config.toml
train_examples = 26041
n_mels = 64
encoder_norm_position = "pre"
encoder_inner_norm = false
encoder_depths = [8, 8]
loss = "mse"
latent_channels = 5
decoder_norm = "layernorm"
decoder_dropout = 0.1
init = "kaiming_normal"
optimizer = "adamw"
lr = 0.0023
beta1 = 0.95
beta2 = 0.98
batch_size = 64
Rows from block 6 of the encoder of a small spectrogram FSQ autoencoder, named by matrix and row number. Rows with one number belong to one neuron. Each number is 128 + 24 x the weight over its row's rms, rounded and kept within 0 to 255. All counts start at 0.
After each neuron's rows are labels from the 100 clips, of 14976, where the neuron reaches its highest value: "band" is the frequency band that holds the peak. Only what is clearly more common there than usual is listed. The data: short pieces for a synthesised band: melody, chords, bass and drums.
# fc1: MLP up (encoder.blocks.6.mlp.fc1.weight, 240x80), inputs 0-79
# fc2: MLP down (encoder.blocks.6.mlp.fc2.weight, 80x240, transposed), outputs 0-79

fc1.179 [155 157 141 132 134 105 125 140 134 122 136 131 120 134 117 111  96 104 140  82 132 130 136 143  76 147 128 139 176 140 115 122 159 145 114 137  97 130 128 139 168 133 132  41 139 148 133 109  72 138 115 123 130 140 149  86 112 152 153  82 155 165 153 116 150  95  98 130 166 129 148 162 102 115 131 121 104 156 126 142]
fc2.179 [176 121 129 134 119 136 110  80 129  77 160 129 114 126 110 133 134 135 119 183 159 111 159 129  98 171  93 115  91 138 147 154 129 135 132 116 113 130 120 104 111 134 120 132 124 134  59  91 101 198 183 131 120 121 127 136 128 139 139 147 107 143 144 125 124 131 132 140 116 131 124 108 186 108 141 126 152 147 125  93]
band: 0 to 250 Hz

fc1.153 [ 91  97 116  82 134 107 139 125 132 124 134 158  92 162 128 162 143 145 100  98 160 101 141 163 151 126 155 123 161 130  87 112 142 114 106 128 158 135 121 131 116 113 116 125 142 163 144 128 170 115 143  99 159 160  95 121  94 167  92 110 127  97 116  94 141 127 142  98 126 110 107 156  76 107 107 110 107 176 143 109]
fc2.153 [ 84  53 188 116 118  96  73  98 133 157 130 118 112 146 140 122  95 113 161 103 155 145 137 113 128  90 159 104 124 163  74 118 131 132 134 122 134 144 166 147 169 151 123 130 134 111 173 131 143 143 112 133 151 137  98 142 135 127 115 126 131 153 127 121 141 127 114 102 119  98 125 149 113 155  98 144  97 126 140 103]
band: 4000 to 8000 Hz

fc1.102 [103 158 124 134 131 128 132 146 118 102 157 124 149 126 142 131 125 129 139  89 148 144 111 124 157 124 115 125  48  95 114  91 122 132 112 134  84 130 129 142 142 111 211 153 134 122 164 132 125  98 156 122  90 131 117 113 136 122 131 100 142 150 119 156 137  98 108 134 151 174 121 131  79 112 123 114 111 120  66 127]
fc2.102 [132 116 142 152 123 115 123 156 129 163 106 127 106 102 127 114  63 110 124 145 106 129 153 141 110  93 192 127 146 163 128 154 130 135 119 120 129 112 179 112 153 127 140 126 129 137  66 155 129  89  51 124 122 145 145 140 128 107 119 174  89 118 128 112  99 115 149 123  83 114 149 137 128 131 139 132 158 138 113 123]
band: 4000 to 8000 Hz

fc1.160 [117 144 125 125 153 136 115 127 100 144  79  97 155 141  94 136 102 106 138 107 110 140  75 121 107 138 116 136 113 135 123 120 116 168 154 136 107 153 148  49 146 157 160 116 102 125 127 186 152 164 148 171 146 119 119  75 135 110 132 143 174 136 127 130 133 104 133 139 119 116 112 105 154 124 142 158 159 117 114 153]
fc2.160 [144 131 150 160 146 116 129 143 107 152 119 111 159 164 129 133  92 134 128 110 105 142 153 108 147 137  90 105 113 152 150 126 109 159 147 138 121 148 103  97 177 143  74  95 105 130 111 174 157 105 147 149 147 149 178 111 130 121 100 124 138 148 121 140 110  82 162 152 170 127 152 137 165 128 135 145 184 104 130 144]
band: 4000 to 8000 Hz

fc1.55 [118 110 129 131 127 148 106 166 130 150 146 131 146 150 107 130 109 141 122 129 146 110 164 124 107  99  96 141 144 107 111 146 123 103 122 143 128 115 156 165 118 115 148 142 118 142  92 152 108 108 152 123 132 152  79 159 121 125  92 206  78 149 148 117 117 133 124 164 152 125  59 152 151 142 178 108 155 113 149 130]
fc2.55 [ 91 160 112 123 132 104 123  97 129 115 132 132 126 138 115 127 153  57 118 133 138 143  90 115 135 141  61 118 109 116 105 110 159 135 125 127 110 139 109 120 157 118 121 126 124 123  49 140  96 106 107 129 143 146  90 179 147 144 128 149 105 154 161 142 116 146 151 150 114 157 102  93 115 135 134 124 167 148 138 166]
band: 500 to 1000 Hz

fc1.7 [117 141 164 131 126 159 144 105 129  78 106 125 116 160 113 120 103 134 166 147 130 118  65 124 154 103 138 129 113 170 164 162 109 138 110 142 134 130 138 131 223 119 158 169 122 119 102 167 156 111 128 144 126 133 167 137 140 140 122 151 119 119 155 125 129 138  98 121 124 116 136 135 128 119  89 120 169 103 104 115]
fc2.7 [146 156 109 158 123 131 119 141 128 109  67 126 140 157 127 128 172 141 133 147 103 125 185 112 120 117  75 109 128 115 102 165 130 128 116 126 130 120 147 153  97 130 112 138 127 122 105 144 120 118 159 135 135 134 134 115 131  74 125 102 137 123 158 189 105 144 124 148 122 180  73  96 155 184 158 128 142 136 119 131]
band: 500 to 1000 Hz

fc1.54 [ 99 140 125 115 140 161  87 129 124 121 126 137  97 183 102 117  56 161 125 171 119 148 150 131  87 136 116 125 126 131 134 142 105 124 127 109 102 123 131 147 116 130 181 104 141 135 130 122 132 141 160 131 116 169  84 152 127 105 104 149 131 124 126  88 131 118 110 160 167 150 114 154 110 118 180 108 157 131 127  79]
fc2.54 [135 113 120 110 119 119 113 140 127 120 169 124 124  95  92 135 129 167 108 113 157 146 139 140 115 140 187 161 136 148 131  61 125 108 128 113 123 128 141 157 128 108 157  98 132 126 198 127 135 147 137 128 132  88 135 138 114 140 119 144 124 135 112 133 167 144 118  84 156 118 176 109 162 110 127 137  76 131 135  69]
band: 1000 to 2000 Hz

fc1.221 [ 89 161 145 111 130 141 118 136 130  68 142 133 161 173 141 139 131 139 129  97 118 127 117 137 134 114 124 148  71 102 115 135 125 188 121 131  51 142 109 118 137 129 197 136 137 125 138 116 111 119 124 126 115 157 122 144 119 113 164  93 146 148 120 132 134 110 141 139 102 161 145  89  96 153 130 147 138 146  93 146]
fc2.221 [111 122 136 131 119 137 131 118 124  79 157 123 157 161 102 124 167 159 119  93 143 128 125 129 139 149  52 129  58  88 128 117 126 136 131 126 116 134  71 149 143 133 157 103 130 131 166  83 124 148 157 122 142 140 115 151 128 125 145 114 143 113 112 115 169 142 111 167 142 144 110 115  77 116 112 126 105 107 158 139]
band: 0 to 250 Hz

fc1.11 [133 140 129 145 118 153  73 145 117 139 131 111 154  89 128 118 130  94 125  93  90 158 160 106  98  93  83 104 141 131 122 106 147 122 124 152 131 155 102 103 140 198 125 109 128 121 116 162 159 110 148 143 124 124 147 123 133 119 155 180 108 124 114 132 108 103 139 136 151 131 134 141 170 140 171 135 119 119 124 196]
fc2.11 [152 124  59 150 132 120 165 195 124 173 173 123 169 118 129 128 142 150 131 135 152  81 152 120 138 137 127  89 111  77 140 123 123 126 123 136 109 121 124 144 107 109 119 132 121 125 137  98  99 137 137 135 103 107 183 140 130 122 153 131  98 143 136 140 105 152 123 159 127 142 159 137 145  84 165 131 158 116 133 165]
band: 0 to 250 Hz

fc1.32 [139 129 166 128 122 136 120 120 148 175 154 124 165 159 161 109 132 127 130 115  98  89 110 113 142 101  69 138 157 146 102 152 112  95 147 114 105 106 154 105 144 116 137 116 132 106 111 166 106 175 135 143 155 108 133  96 145 103 111 138 155 135 159 157 133 146 111 149 166 111 170 159 130 150 151  92  89 119 109 164]
fc2.32 [109 146 186 166 133 154 180 147 128  70 122 129 134 142 126 133 165 163 146 105 115  80 105 121 141 109 138  82 132 159 155 147 140 134 123 143 128 146  77 145 147 108 117 170 122 133  96 132 155 144 176 132  86  91 129 149 114 111 134 101 120 106 143 106 140 105 101 103 123 112 149 129 135 119  97 122 152 140 155 123]
band: 500 to 1000 Hz

fc1.217 [107 119 132 162 121 213 133 121 121 142 168 127 139 102 145 124 166 145 127 122 127  83 113  98 133 101 121 103 117 135 137 129  95 125 115 113 139 149  69 104 123 121 142 104 132 115 123 139 190 168  94 134 164 145 131 108 133 136 108 131 118 141 127 131 114 118 154 161 159 118 132 101 112 136 144 144 123 121  72 182]
fc2.217 [144 129 162 134 129 146  82 107 127 197 175 126 119 120 120 127 128 114 136  95 133 145  80 116 128  83 116 129 149 168 134  98 123 112 121 138 160 148 117 121 173 139 111 104 123 122 160 157  98 146 163 133 158 148 134 117 128 132 134 193 137 119  84 142 177 152 155 108 160 129 152 144 138 119 117 123 156 119 111 109]
band: 250 to 500 Hz

fc1.237 [120 112 142 163 114 129 146 117 123 118 120 130  95 114 154 131 164  99 122 145 133 117 105  98 176 122 167 132 135  94 133 146 126 106 126 121 195 148 109  97 126 111 184 153 130 112 142  40 144 131 136 126 142 118 160 132 131 105 108 153 155 142 121 123 133 129 160 117 115 125 129 115 109 136 139 142 153  69  87 156]
fc2.237 [ 80 112 106 116 136 131 113 122 129 124 114 128 141 128 121 117 155 142 140 160 126 146 136 116 182 122  95 180 161 130 188 112 123 135 118 136 122 135 133 135 175 122 105 119 125 134 128 140 101 101 145 134 111 166 105 146 127 104 121  70 132  88 168 123 162 120 102 125 128 139 110 162  63 191 145 122 114 114 130 126]
band: 4000 to 8000 Hz

fc1.25 [ 97 158 136 112 117 135 136  83 127  82 181 124 133 115 171 123 127 156 123 117 132 139 118 129 134 134 122 157 107 165  88 146 149 120 145 110 122 116  63 106 100  92 151 119 138 112 130 102 128 149  98 125 137 139 142  75 128 146 120 131 134 160 140 118 139 137 146 149 114 146  84 143  69 115 178 139 159  85 129 132]
fc2.25 [114 113 144  90 135 147 131 161 126 123 111 130  96  86 139 129 112 171 128 140 115 105 133 144 177 127 145 137 148 102  91 117 145 124 136 134 124 118  98 143 146 117 151 108 122 121 102 129 107 181  69 124 128 135 116  91 141 145 136 134 221 156 152 151  72 130 118 132 107 128 139 127 181 115 126 125  99 138 128 125]
band: 4000 to 8000 Hz

fc1.176 [137 108 138 102 131 130 146 163 109 160 158 120 173  95 110 138 132 189 121 118 134 111  79 120 112 152 116 132 105 133 105 129 129 114 115 119 126 116  67 179 122 126 124  99 113 121 144 112 135 112 117 123 150 149 153 108 137 107 127 166 209  95 162 125 167 121 123  89 100 145 161 109 144 133 129 138 100 116 133 134]
fc2.176 [ 91 103 126 154 132 117 138 134 134 140 159 133 124 107 133 129 152 164 103 130 163 108  93 134 114 131  81 126 130 140 148 105 117 124 155 119 132 111 102 135 148  90 166 131 126 126 126 127 105 159 136 123 129 123 133 159 122 131 114 139 221  99 159 121  60 130 142 130  86  93 144 122  90 104 106 133  79 140 127 154]
band: 1000 to 2000 Hz

fc1.71 [155 147 169 116 140 137  97 134 136 151 120 118 123 129 138 110  69 135 120 105 128 117  85 121  87  88 131 115 140 119 149 122 113  97 154 120 119 101 104 106 156 108 172 137 122 112 142 170 119 109 128 157 142  91 163 120 151 105 116  90 176 126 159 141 112 186 104 135 124 139 145  77 115 168 134 108  95 107 125 122]
fc2.71 [146 103 151 125 133 152 117 110 129 174 169 124 117 142 171 126 134 147 111  98 160 105 100 126 147 109 118 161 142 125 127 113 123 126 153 114 124  93  99 142 111  82 139 130 125 119 204 146  47 140 136 137 166 125 185  94 129 117 119 117 138 115 109 120 123 121 133 104  87 145 146 150 104 159 125 134 126 141 117 151]
band: 2000 to 4000 Hz

fc1.26 [114 135 129 102 126 115 139  92 143 189 105 126 105 116  95 141 167 105 156  71 117 128 148 138 143 112 154 158 135 108 148 139 133  92 121 126 100 142 137 131 103 142  93 143  98 109 179 113 130 162  99 142 153  69 149 151 135 107 126 118 124 150 140 131 104 115 110 111 116 106 161 143 150 164 134 126 117  91  69 142]
fc2.26 [130 142 158 110 126 144 109 125 126 191 140 117 123 111 120 130 149 123 142 122 156 108 124 111 146 156 174 148 110  96 133 123 115 134 126 125 121 121 179 140 142 136 106 127 130 130 206 169 126 130 137 122 113 102 145 131 109 135 161 114 133 151 113  79  95 134 129  72 141 122 117 138 207 158 159 127 133 123  88 134]
band: 2000 to 4000 Hz

fc1.138 [135 129 135 133 150 131 117 159 130 112 101 142 150 151  91 138 121 177 117 137 133 134 132 130  94 121 115 126  82  42 121  98 108 145 127 136  74 157  96 111 129 147 131 112 133 124 113 102 120 133 116 134 151 152 132 167 108 129 133 155  77 154  72 121 175 103 125 142 133 130 120 122 141 158 157 124 140 112 173 104]
fc2.138 [130 117 138 103 142 137 151 118 128 101  95 135 137 125 163 118  48  74 142 150 152 144  92 130 135 136 117 163 139 118 120 137 129 161 117 137 132 127 169 138 135 113 107 160 140 107  89 128 118  80 104 131 144 114 101 132 132 128 135  67 144 104 157  97 126 117 122 170 134 156  95 131 105  96 126 131 145 182  95 135]
band: 500 to 1000 Hz

fc1.222 [133 148 177 112 116 125 101  92 139 132  94 111 125 154 123  99  93 121 185 104  94 122  82 109 121 136 112 173 118 153 145 155 127 141 135 111 119 113 140  89 172 152 167 103 135  94 112 167 117 165 122 147 138 142 101  92 161 111 111 131 175 142 149 150 129 166 105 160 151 128 151 137 126 145 136 126 151 112 115 123]
fc2.222 [126 140 157 140 132 129 156 150 128 149 167 128 101 145 162 139 172  86 112 152 143 112 117 120 105  94 145  76 165 100 159 148 147 123 141 137 148 128 105 165  67 146 119 127 124 130 153 103 154  51 117 113  95 128  98 167 110 109 151 109 125 117 142 118 143 115 109  97 107 118 138 104 134 140 106 135 154 138 129  99]
band: 500 to 1000 Hz

fc1.206 [109  87 132 143 128 118 142 132 128  91 144 134 140  89  76 132  67 120 137 170 157 132 159 131 117 156 156 112 108 103 153 162 109 131 109 132  92 148 109 133 122 120 127 148 127 137 117 117 150 109 111 145 154 129 120 169 132 123 136 148 126  67 124  80 138 137 125 163  73 123 176 111 115 163 147 122 136  97  96 148]
fc2.206 [110 151 136 142 122 147 127 115 127 132 139 120 130  88  65 126 102 125 111 143  96 139 153 133 107 139 184 122 100 105 182 114 107 122 126 128 129 130 100 139 131 152 152 167 117 132 117 121 112  77 146 114 100 128 102 198 104 123 147 166 131 103 137 104 156 140  96 161 123 111 190 136 165 151 133 142 128 112 122 124]
band: 1000 to 2000 Hz

fc1.121 [100 118 154 104 124 134  89 121 143 144  97 124 125  57 150 115 120 149 150 186  98 137 147 157 143 112 118 150 153 112  75 102 143 165 141 128 115 128 149 101 129 122 141  99 137 121 123 120 131 156 129 140 106 139  79  53 125 147 152 145 113 149 147 146 136 133 120 128 111 116 172 142 133 135 105 120  87 149 101 140]
fc2.121 [143 138 112 142 124 119 192 155 157  84 136 140 112 195 133 134  56  73 118 130 133 117 115 134 109 131 158 122 128 133 129 147 115  96 126 124 146 108 130 113 123 125 109 150 140 128 165 114 121 136  82 118 158 130 152 170 126 108 121 105 154  82 124 116 118 121 136 124 124 140  57 135 111 128 107 116 142 110 135  98]
band: 500 to 1000 Hz

fc1.84 [164 154 125 114 114 147 115 154 131  97  65 132 120 158 120 128 140  83 139 137 124 169 143 123 165 130 113 144 179 124 141 157  96 157 111 138 137 149 185 127 162 117 146 130 135 137  63 133 132  99 144 122  91  91  87 184 127 122 129 144 133 151  93 162 121 115 137  99 108 149 132 118 119 128 134 126 139 108 143 129]
fc2.84 [137 124 153 104 125 162  96  87 128 171  73 133 122 144 146 136 153 160 129 139 168 130  76 134 156 119 109 125 169 120  99 121 112 134 141 116 158 116 160  91 160 108 138 140 129 123 168 140  89 119 115 124 130 131 120 134 123 145 119 128 186 132  93 163  77 137 149 131 122 133 145 135  59 123  96 133 127 124 144 117]
band: 0 to 250 Hz

fc1.85 [145 127 106 101 121 155 151 154 127 158  93 131 166 143 103 138 186 120 107  85 136 103 159 130 137 103 123 107 124  68  85 119 153  91 139 149 145 117 114 119 100 139 119 120 122 138 114 141  75 132 109 113 122 142 106 152 116 122 115 127 108 183 155 126 105 156 114 103 149 137 128 171  96 137 136 126 123 136 125 193]
fc2.85 [130 156 169 149 136 119 107 108 131  72 160 143 104  74 133 134  66  98 137 143  85 150 108 144 108 125 138 115 174 158 150 120 118 116 124 136 126 125 127 120 124 136 112 152 123 141 164 123 194  99 178 131 118 104 137 121 104 129 160 153 163 116 116 104 150 152 111 135 113 125 124 110 177 128 122 110 122 139 109  93]
band: 2000 to 4000 Hz

fc1.204 [149 107  94 145 156 118 164 150 104 137 132 124 136 147 149 143 147 154  44 145 141 141 138 131 114 138 133 107 131  93 173 124 101 118 161 131 102 118 117 179 110 104 113 152 114 157 142  94  59 139 122 132 156 121 168 182 118 105 134 111 130 128 121 126 111 128 134 100 116 151 111  96 110 142 115 155 141 110 136 102]
fc2.204 [115 140 186  81 129 166 161 120 135  82 118 140 107 126 189 129 167 139 129 106 136 134  96 127 136 104 142 145 138 158 126 108  92 120 146 109 149 112 125 138 133 111 167 129 128 125 142 155 128 119  92 139 155 116  90 128 125 106 112 146 154 146 143 129  50 135 126 156 116 136 136 138 137 169 103 109  83 128 162 146]
band: 0 to 250 Hz

fc1.104 [103 153 127 105 134 136 130 128 124  79  95 132 132 193 101 129 100  80 134 167 128 126 125 139 109 144 123  77  77 170 111 126 111 133 137 130 143 114 141 152 114 135 113 122 127 134 120 105 152  81 122 132 143 131 152 118 122 143 156  77 115 168 100 136 108 121 154 101  94 138 110 177 162  90 144 124 147 159 134 145]
fc2.104 [134 104 145 166 125  84  97 155 129 170 121 134 117 113 120 128 145 119 119 139 117 117 164 125 110 168 128 102 111 181 118 145 142 119 131 133 124 123  97  50 121 124 174 164 123 131  94  98 101  73 143 139 135 155 124 134 124 106 145 126 123 158 138 117 125 145 146 133 107 131 149 176 111 164 116 121 106  97 113 178]
band: 4000 to 8000 Hz

fc1.57 [122 145 125 102 133 103 122 102 123 201 146 121 106 106 131 127 139 126 140 102 117 151 114 130 150 144 133 135 105 130 151 152 151  81 118 113 116 140 153 157 146 111  83 140 129 110 134 175 137  87 184 126  93  95  71  68 135 132 141 130 158 149 141 153 162 126 137 101 108 161 136 113 107 118 109 124 111 144 112 102]
fc2.57 [105 107 120 147 117 163  81 114 130 136 152 123 121 142 102 122 104  82 122 159 164 128 128 128 164 143 128 100 121 125  96 130 126 123 131 123 156 135  65  98 150 121 165 157 126 144 119  96 112 174 155 128 106 155 114 208 126 109 143 114 141 122 118 132 145 110 126 156 140 115 122 135  87 111 175 131 157  97 155 152]
band: 1000 to 2000 Hz

fc1.126 [115 144 120 141 134  98 148 143 132  91 124 129  44  84 148 115 131 109 150 193  91 152 130 113 115 141 107 162 103 130 100 113 124 130 112 139 124 158 123 165 142 115 144 140 130 122 151  97 170 138 155 138 102 109 117 126 125 136 157 150 153 115 112 137 145 131 131 109 103 151 116  97 160  81 166 113 139 163 118  91]
fc2.126 [101 132 106  76 115 157 173 118 143 135  99 112 142  89 156 103 155 163 133 163 130 126 175  98 165  99 123 131  93 117 116 118 121 141 137 120 129 145 100 164 122 152  88  93 136 104  71 101 117 148 140 138 124 110 135 110 145 126 127 125 126 180 123 120 163  98 117 160  94 140 146 143  95 100 151 138 146 148 138 106]
band: 0 to 250 Hz

fc1.158 [ 95 141 157 137 104 130  94 130 162 111  38 135 169 117 149 107 110 152 163 139 121 109 110 126 130 131 116 126 104 143 111 123 127 135 118 103 115 128 146 123 146 115 106 158 145  99 134 121 114 168 111 127 126  79  98  92 135 123 140 127 113 119  92 144 149 121  92 155 114 172 139  75 177 142 169 115 125 115 119 118]
fc2.158 [176 124 186 126 126 173 157 117 130  90 142 139 106  81 103 130 180 141 181 115 139 120 121 127 146 136 125 151 107 155 121 152 115 123 128 128 137 123  92 111 170 129 143  99 126 126 112 137 140 180 131 129 139 159 103 117 116 155 124 160 155 148 183 144 104 114 107 181 147 126 148 141 161 120 124 109  97 119 122 130]
band: 0 to 250 Hz

fc1.224 [163 109 122 151 123 106 136 146 120 113 144 133 145  88 149 131 207 121 161 135 120 113 151 127 175 124 122 162  93  68 110  99 108 146 108 136 116 120 140 128  85 146 113 144 143 126 136 118 101  99 100 137 123  85 110  97 136 159  89  74 141 157 149 159 136 126 142 121 157 135 140 140  93 126 121 129 123 118 104 160]
fc2.224 [114 154 116 170 120 126 125 129 127 157 103 130 122 132 157 121 121 109 132 137 118 124 158 136  93 119 147 102 112 119  83 174 132 151 136 128 190 134 147  94 117 131 114  97 134 147  82 111  67 207  93 140 136 165 124 120 128  97 118 131 108 139 123 141 133 121 123 153  95 113 135 110 142 171 145 128 153 133 175 138]
band: 4000 to 8000 Hz